From a checkpoint of a small model that predicts nearness at each pixel: activation silu.
Rows from block 3, named by matrix and row number. Rows with one number belong to one channel. Each number is 128 + 32 x the weight over its row's rms, rounded and kept within 0 to 255. All counts start at 0. Numbers have three digits each. After the name is the row's rms in percent of the matrix's.
# convs0: first 3x3 conv (model.enc.1.0.convs.0.weight, 64x64x3x3, standardized in use), inputs 44-54, a 3x3 kernel for each
# convs1: second 3x3 conv (model.enc.1.0.convs.1.weight, 64x64x3x3, standardized in use, transposed), outputs 44-54, a 3x3 kernel for each
convs0.4 097:110053153132129131147131134100131130108145173136157184118048074129105067180089099138118137179141127140143152122167111132154111111132139142103107158116099186188153101126137032047096106145162177114139160126142175163133083069113095140173126101113115120095153175151181190075138132100083125188102101115
convs1.4 078:093068117143156158110118117092122104118145090120142093135147156183150187140121162156120084169142152156085090154163113127147144137175182086150163151158109178153093148131101143152121160177165116105130115119115170173179190160136169132135132163184151114140105119116107120115157169129107123090115148146
convs0.5 099:093145153055106130149124082138177101162105121106084199059124100092138132084106113182083124120124120120160172136175163138147111140097084140140121095126109128182188153176085156084116108126124088109112091137106123139133131111115073104127145145105167153123135114134126096162076135124058161154129107053
convs1.5 094:137165165151164178181117193183120101127111139095152133150152113157144143109160158087113126109106118110121101119117148128175134091102140106111087120146127132139127131140105082118119096122191075127093173139138160164119115116102123067083126147138103162122090147160096097109113168189155177125138109032
convs0.6 098:090102131134080145119154105110101131136162162116118160107109134142125154192141218143106102137143156113142146203144127154104097150155129158135119076143178079170163145161113076100075088076112144064109126075095125117163116159191096116206148131135081131092125138157185107122139138187119080083158174194
convs1.6 093:139127079130142069130165193087111129106153192143113151079082143103108105142134109169117129110051105107129134104161126148142087148110086099121080151190105146185155167139137121145113140139107085106128123117103128109087100081039121095073129111118135093147101086111108090156119166095185124076146095095
convs0.7 098:149143069138155116134176189143122159119125145143123119110090039156182120167154164144122101120122091132103111140132139158155140126119132143117122107134098120153147075065120113153200140186190096119126108153110132171145090071081128152094147144108102035059127157088146161169166120107152152116158131167
convs1.7 134:056041146068120168103127154133100115097108117075093112090158128155135109099096111074120124109146128120108098118083123068081095097092108074084100096080119126104127106056071133107107119131124127130147169204136095076094150113174124101114139122134059128108148147141142104162120101133129094082134104096
convs0.8 102:115145091162151145112134177117127100131165157156171139149145166122105155173120098124124124156144109103158134152138152105114124142149147076114106093140160159211184084149202088151119155094066124140149151145141136123118140131181106057105129089094101074026127200195074139115155131150088101085073077128
convs1.8 084:083076057144167158122150129176184152135103119151103045115143168077132167090115133123168165069092112131104106155192152128126128137141146125128100173175170158179174129089143106072106128122114108122106111136093182177141140103141179127099106146171120156137090124136117104135158122118147133145127104093
convs0.9 098:139115133119134126092135120122139138112151126115150111147163131123121137089104130164127093134103120122130096096122113141158151131124142128132128122139139117173091118049133109088153145156112153152148135168099135128078101092108112138160124131141119147198134137175095097152086070104059115111091092127
convs1.9 083:166182175116150114165129079161127186145134164122109149114132129152131140135098086174184159141144180107109163138147156107136165090104166180212167203253167165160158168143125120141151104123115149185158168167146114130136139151126158157075136140098238193177173185195103160204126120127124136136149160164
convs0.10 101:155171105084102145134115151108135138171138135128118143123127134136133075120141127101144117152168123125158130117122139114150163156152146167154122153097087129102137106132110174109096178122110079070109100058154153099161123177149147125110116086104139171031118124089159131111097104122066138127167210112
convs1.10 102:149172096143141104097148182126112119117119149136126125124062105093099120111132129213161105180087051133115106085111115115122122113103126141102143108113173096156231106082149107089097120124114119144149091119146063124131129162148112169100159178161143112090115102112150150147130152087083141140139177169
convs0.11 100:153176123163136118135097072180111141134077204154134174137143120098209116142173131157179177091128171141137121120158109099081091103070111111120162115083104137167163117020034109079093101087100163153130202159136098130115096133104147179123128129124143183101058105134054106094135106098120119046109116145
convs1.11 081:145117096087090066076139125106103088120118104102154172134081074139086106165144140140115095151113098150111117183148115141206219136196172109114123132110119142127153145172160120114126122115130176174146138120085173116062165175149092119126149199183118155164155188126229133068148157142111151166116138133
convs0.12 100:169165090087133111122207110121145151123121142122132086165109077092073146067089123128148137131118102163185147116115110104143127125125124182171140160161122137185156064154091118130122077133140193153058065145123099178130148155092140160133134199183176079123135140138126147131125150108096109107155155112
convs1.12 082:163156084164150154116122163159148148179145133116111113161114149151152171144117117144104133135131141151158129167148134169145108138152155170166164136096090113134109125120103139148089118109090139155160139125146152146155149135183096088116151099146115163156185165167158145149137075113138073103085089101
convs0.13 099:218105121098149155104097125145205152159133115161107140157161168101072069124143162107140132149174141102091159168141171152178160141125135155133087127157151115190182124090140173133126129156133085106132186192150048105131118128176110128149090145140187149095076130086078082084079115170117155104151110074
convs1.13 081:142135094106126079079073109245159121114052122072092123110122123095106093112107117142141134143134099187182143164144121153116103172147130119146145068122124085107114128146147146116076148107095145189172095120113124106157137127129153123090130088054135125128137124128138109147144142104135118091148130098
convs0.14 100:187155142189164121130159160131105079169146173126149150169174101090152106097117129164140100121111090147084086131157124152117091173116110168169192142103157180141138090064125158137173136056100115057121125129108093126154131107148146135113107093115218178132122137176097085096148164093112118111118107125
convs1.14 101:068031101021138098134170105167120123161185132139163137096127105161123131176122117126182158151145129175141138095123163064082168120116183082124116099150133124125129134180107059126120134162132151161167125087121179183134092101164072085218120137149164165153132135157061092128150139134150127125136130111
convs0.15 099:131065148075053196153069135100122109131100111142115123129100102099161062158204078113087120117134115169097099146131162146112138124138077151130138142120143136112161169121054094108072149104120130140162147171215154151154097106099127142141126129122122115096085106083142090106151131012170105045106127062
convs1.15 073:179172158129112093146181172141115067168159134169206147144145125114112100102112104138154111137159119146133161111099201146180187096119092114135148129133122153144131158154208176106163194158133124148146127148124144152140156132156177134159198162135177248118193171136156127124129156210147131170127083112
convs0.16 102:179200191074061117138150154159212255124124107177186127100097088131087091165150062119106143120068073150176150131130146144194151126144140078100130153156160060134190120118122165099095129157168146170191077088162149180149148143156124158104120105133127161122095094128134126174103076168122086098153099080
convs1.16 077:115143178141174148136133097174169137133131144132144105134147173132152168101119125097101144139143157077137197125117121104182185111151211124147139144163133171171120135122135140112071094158130124155144182143128092117131097122115094138147088104111136102071109160130094133114085118169145172147212169126
convs0.17 101:158096165161049056155094067126172150114147131116151175113097094156133127151145125133164145140149138164130114132138138131144128136145146190179177129064092141114103173136099079098114102085121178116111156139122146123118105140163127110104162116133167078111140092089211128110167128149123101085093117134
convs1.17 113:148167131181174117158108102104077066135141148118101142126097116153114098111126104133113106143068072170155128109117102118114119112085087090106137090074130132108143120141099119148145108088118169141136134106188171140133079102140086097178096129126087107148081137125129108102119107078164065044114049043
convs0.18 101:099121111131125051143112075147136141134151161118144127119126059105137109170156090146169153138156163143141198119144180107105174121137150131092142149060149123083127100122136127103089143154121124129127228158076108101064118127085107119118095095154166105071116155143131084125167124058160123103112105129
convs1.18 095:132161174161182166169172192173121163167125150111063090164147142170143136130142099137117113126126106145118117105094150139122141172164104152147107142142095143107118145145160198171184150145142172174199092113125122124106135162175133058146161068049118203130112150094096091086170159200179166163149158142
convs0.19 101:092146208121102176179115125130166089154150066130142093093085103094060153109130204117138152156094105176141089134120142119129139110127119135129119094088093100119101126162115140177114111163116097099118163162158211175134141182151130135162108070113066043158075068103127171107104129125114188133092103167
convs1.19 096:108118095056057068101146118087105121165171180176181189140097173122122195117124146160130127166144084163143106147135150146180126123125121131134096121120127152162162146163209124093147139133118095112151097095113123139115141193152115196149136152103185136118223174090166145157138170066172127074138154108
convs0.20 099:133105091129097117082070125126112065069083095093108115142142108110124153127121085151151166154162130112093092164139112161156093148172136137162173118162143067159172096140147127084123114145078125191119082159152140117071150144107095124123085117143077149157096093102199145116098152118148098123141119150
convs1.20 071:116123096135150108170157110108139194156120118222134116173166152148120130159128150178155170166173167152177145177176112134142154125138151130109138117107123089113115196155128167203155104154138168179095128205196144134115194192145150190168151171196100183172151166138144179135068156150113105120107106141
convs0.21 100:186176137175112134132107087117130104121111088123126138081122124122197112143194108143102110122108126142111142120136111139136152144137166160135103143143085120097092142081086132105110105166163128153165127175164108158100177132180186122125171120121127152110107142130198164147093111097142139113120129118
convs1.21 088:166174150164113108098045130164128093093092104096127123163091079164129124118144165120109121107119095131170179110127132118119132128150158163185186158202201113158150100133139146176166122081112135164160083079114116059079157116102122103053140084107099125087079131151182165116124123158166151181138184105
convs0.22 097:118090140135108148136104083135140147149131108138164137099095154101135135157157145120157142130097159117105176091119133106100133117112122169092069181078061147082054118134109128102087106110112167106095174072101124072134157117106129133094118125141080163183067112167106092134119090172116085150150089178
convs1.22 144:141117125107137106073127141125139113110132128147141131076085052127122091120138118134104142082079122073070107145117133089126117095131152136138166089126148104129081107162156131153087140132088150115140089077134094091132165140129111191174077165191119105122168158121112124140115132106117125096099123114
convs0.23 106:115065156128127116113172122110091087120089098115143109136153094236221155128102206176119110090117125105148099156112120138078096141085118146121149142127151127113090169098104157073061159171129101058092151127114188160135131102109181101132191143124190027195146058142065116156133161126064124099055082142
convs1.23 086:191092127124056120169145093141080109171119165171189140101109110090065048105072083160158129148124181131132159104100101143142139094115125113190129138171135098142139147169218135151174123068131061119122103085114127151154151105084101127155099108147093109153116089112117095103123136158131124124142099080
convs0.24 098:121124111045127157087136096151104116156160183135116152070172125073108180121124176141122093139097144109120104147097086181160098143182144175133118159145115130172172125083157189096091133105140140164149066077136108158132147148134141133125151090101081100062119093149074114139104195174133133120111149187
convs1.24 120:105078202111118217135186150130093113161127117172117118049150165091158169146163086150099119125109109162126124069114089054064082065108106087102086088102095095104083112114150138140170118148163087091100090128125135119149137151121139133172145139186135130152100117199091097155104142159145133135130104128
convs0.25 101:097119165114166161133117134188131136109128210125171151120133110118133178174159107106074109121129120163141145094130125113083075098091124101153178129154116152104112122066101143117138179091145123128165148131111122088105127088136098137167131132103153090175116144201163113157133175115159118135098041111
convs1.25 113:151188174144156157114149177137167136104095132091098153137130091131116121133127130125126121126136125154162170118112153087107144072081098103114167140141164121137139094111169097083104127108076121108144148128095192180112088143171138162149157125088103145100144172117137171127111095183106167250113157143
convs0.26 099:166089163114187160089137132125165090127140123139163107110099094122191098127195182200130090143144148195145100152151171163101153179143135110105083093125106060098126084146207074119186154130123101189123071127111153083119128145140130113186138119179125089079135128139076132143131176078122153094100137214
convs1.26 071:121144144109175102099179086163172149139127148094151170068086104123073113178117100147147139127067102122084091111107165123120112184146098100154173155159170184170145115096115139123106105148134079149115153174158111121137113088192139155167097106164116141169123081127125118113181117102149112120154133115
convs0.27 107:085178252112084126203179142113098157130130152134090152080114156139076117096124151144150124149139137150127128152159155150154141166159152112144126114135126059119163125174137071182145106095047084112118116132097079138116062171139141152139179135142077105195138059110119099101133112117157122090115192075
convs1.27 068:150093127075084134122138165094133137135137120123118139135118181091136167091150168161135108143141128131133131103125181152122180127163188119133186172142162152123145136088122149119145109118169134143151154111081069083115124064119103115146148156128175124109112170178051095169175187184123108164132171166
convs0.28 100:210113122158142120118099073113113135156150103125128124104089157123083108155177087124068073135136080095127134121111142124130139123073131149129120144152140111121133064119098096144156122118137159208148094152101125146153159142100098161156134097114195101081198170083081133091110101104098133126225151109
convs1.28 103:159147135116117117086095141125095120067168166096160105139115092161155100212243150091121115109100105229206119156112123186158143157143120152155156146157142144098087129124087182128100116104116196189141160100104111079076164087128117076135111108173065071130153169122213123062113105092144142142133170148
convs0.29 101:061103118096116135094089162089155161083128134121119137134148207110092191129101070161120128147127081146129103153160139080145142100113145119153099101114105126106137146179158175211143156127135118156110159139099170165132159120166080109154126082072088137197085159173059080106210173156124087130100086094
convs1.29 158:110095085169167122169155093178118122183126123176073103082087115054049142109063077116112096106122119068110121088125115126142124141134128175139059129079031124097100101136135138192194143146135180145149128126132111107117141181211141142175092139097149161106200149099055054152148099084113135085107079089
convs0.30 099:199175201110142101134144116156100173127147145176137109120103158120176112124134144094077149107140152165114130148169113120118175137159116082132154138184127145124059067166115166159112173121165157153140130087054111097088179140130132107127098134137108069120077175105144116065207126064148096127191170099
convs1.30 074:166135112118109166050088138097171169187194165166126105142135111170137142116135167134123151114109117191141118165117117149095147130157140075104161122166161180187135117110111162176157151103115164165169096104134092158139093111099122123123078108058152181124139151114214118085186152125159168144164228210
convs0.31 101:079148143170089060173133144122125144108156090138144091139178100231146051169130106172140147185161113149116103147148109144132121119144085131126175114169214078092121102088084098090106142072062145101124128121132159121083089115112092118148149113148099126120141124065174164114160134107069120094084133144
convs1.31 080:147132131161190151144186124100088116163111124144098099102120150162135161179146154177150093184121089143114112133155134142157148125148147120145151111124107128130106130142084116172113164170150143130128106098189123114124147035100110113175108119204081091115143145108116117099164152100142109119166106086
convs0.32 097:085118122183123143144083107187168169177146149158143121043099076095112059108068049162226152125144146180162157149144216111145188170182159130113109118096092118118152113115077096133104115103091114147118131088198123051161060105097088152134143149161111152154144134138133143117188139131145157107153173116
convs1.32 088:131150149113127183141121156121149126088081114127074104168151167208201119139223162105096104114130115156249198154133143189202213184206195124108135130107123124119144138136109153117080118135138166144132126128092182152128138159151138164143164171128109106083130152104167199134107118132148164154140141130
convs0.33 095:186215111007102183151076103102111117113118127142097105131197197096141185117107066132123105159157098112111139159111080109157154093143146090132124116139129029110177100121162151119126076116193147148140145131184125145134108108142133061127130132139104114098091088109157125156112172147106101115148154124
convs1.33 079:113123124163101076161093081162142143147111108149126134110139126057110145062056130100127144161168121180173146188161152164173182150167180143164119174149099141138083166124119125159116080127182136157134113121154088062101143149084123122072143160176116113123118130154129167169083126188166147157146136139
convs0.34 102:130162155117113129115126137125125107104141102128122133132197133161151084164104135162119131115132157110137139152112119102081150089140168117114145111072169127041114118146109114096124102108077068121095136125138115079137164126142239123146171138139170112098152069105092155198169142151092138148110144148
convs1.34 098:157187124129098098139111104143163208177114154128109163160113116131139122094129125136156180143115109104090105078144174125117149160149181160198161118084108114066135082085128087085127111121122164149096125098125153106101121172140056083087149140190176146144117166173182135140119092121085123150160156185
convs0.35 098:108082112145153140116112162153131147166107137121100115113065103096105066021066085118155133110116133149142146153134117159140143131115112093083173054118207099153137108061081085085075102120097057048072054113085110143120098087149119112147142166124096106102165143069137137100139146096117129086128112084
convs1.35 124:091076121105121181168126103155161125110152124147141136099185170162208149152153133101094112107159156158162127157189124149129158109126123108093109102107156107077115182162112119141159161140160069094130103116137163137103075093084097096118113130130095098119113145137078145167133131185170150192148116130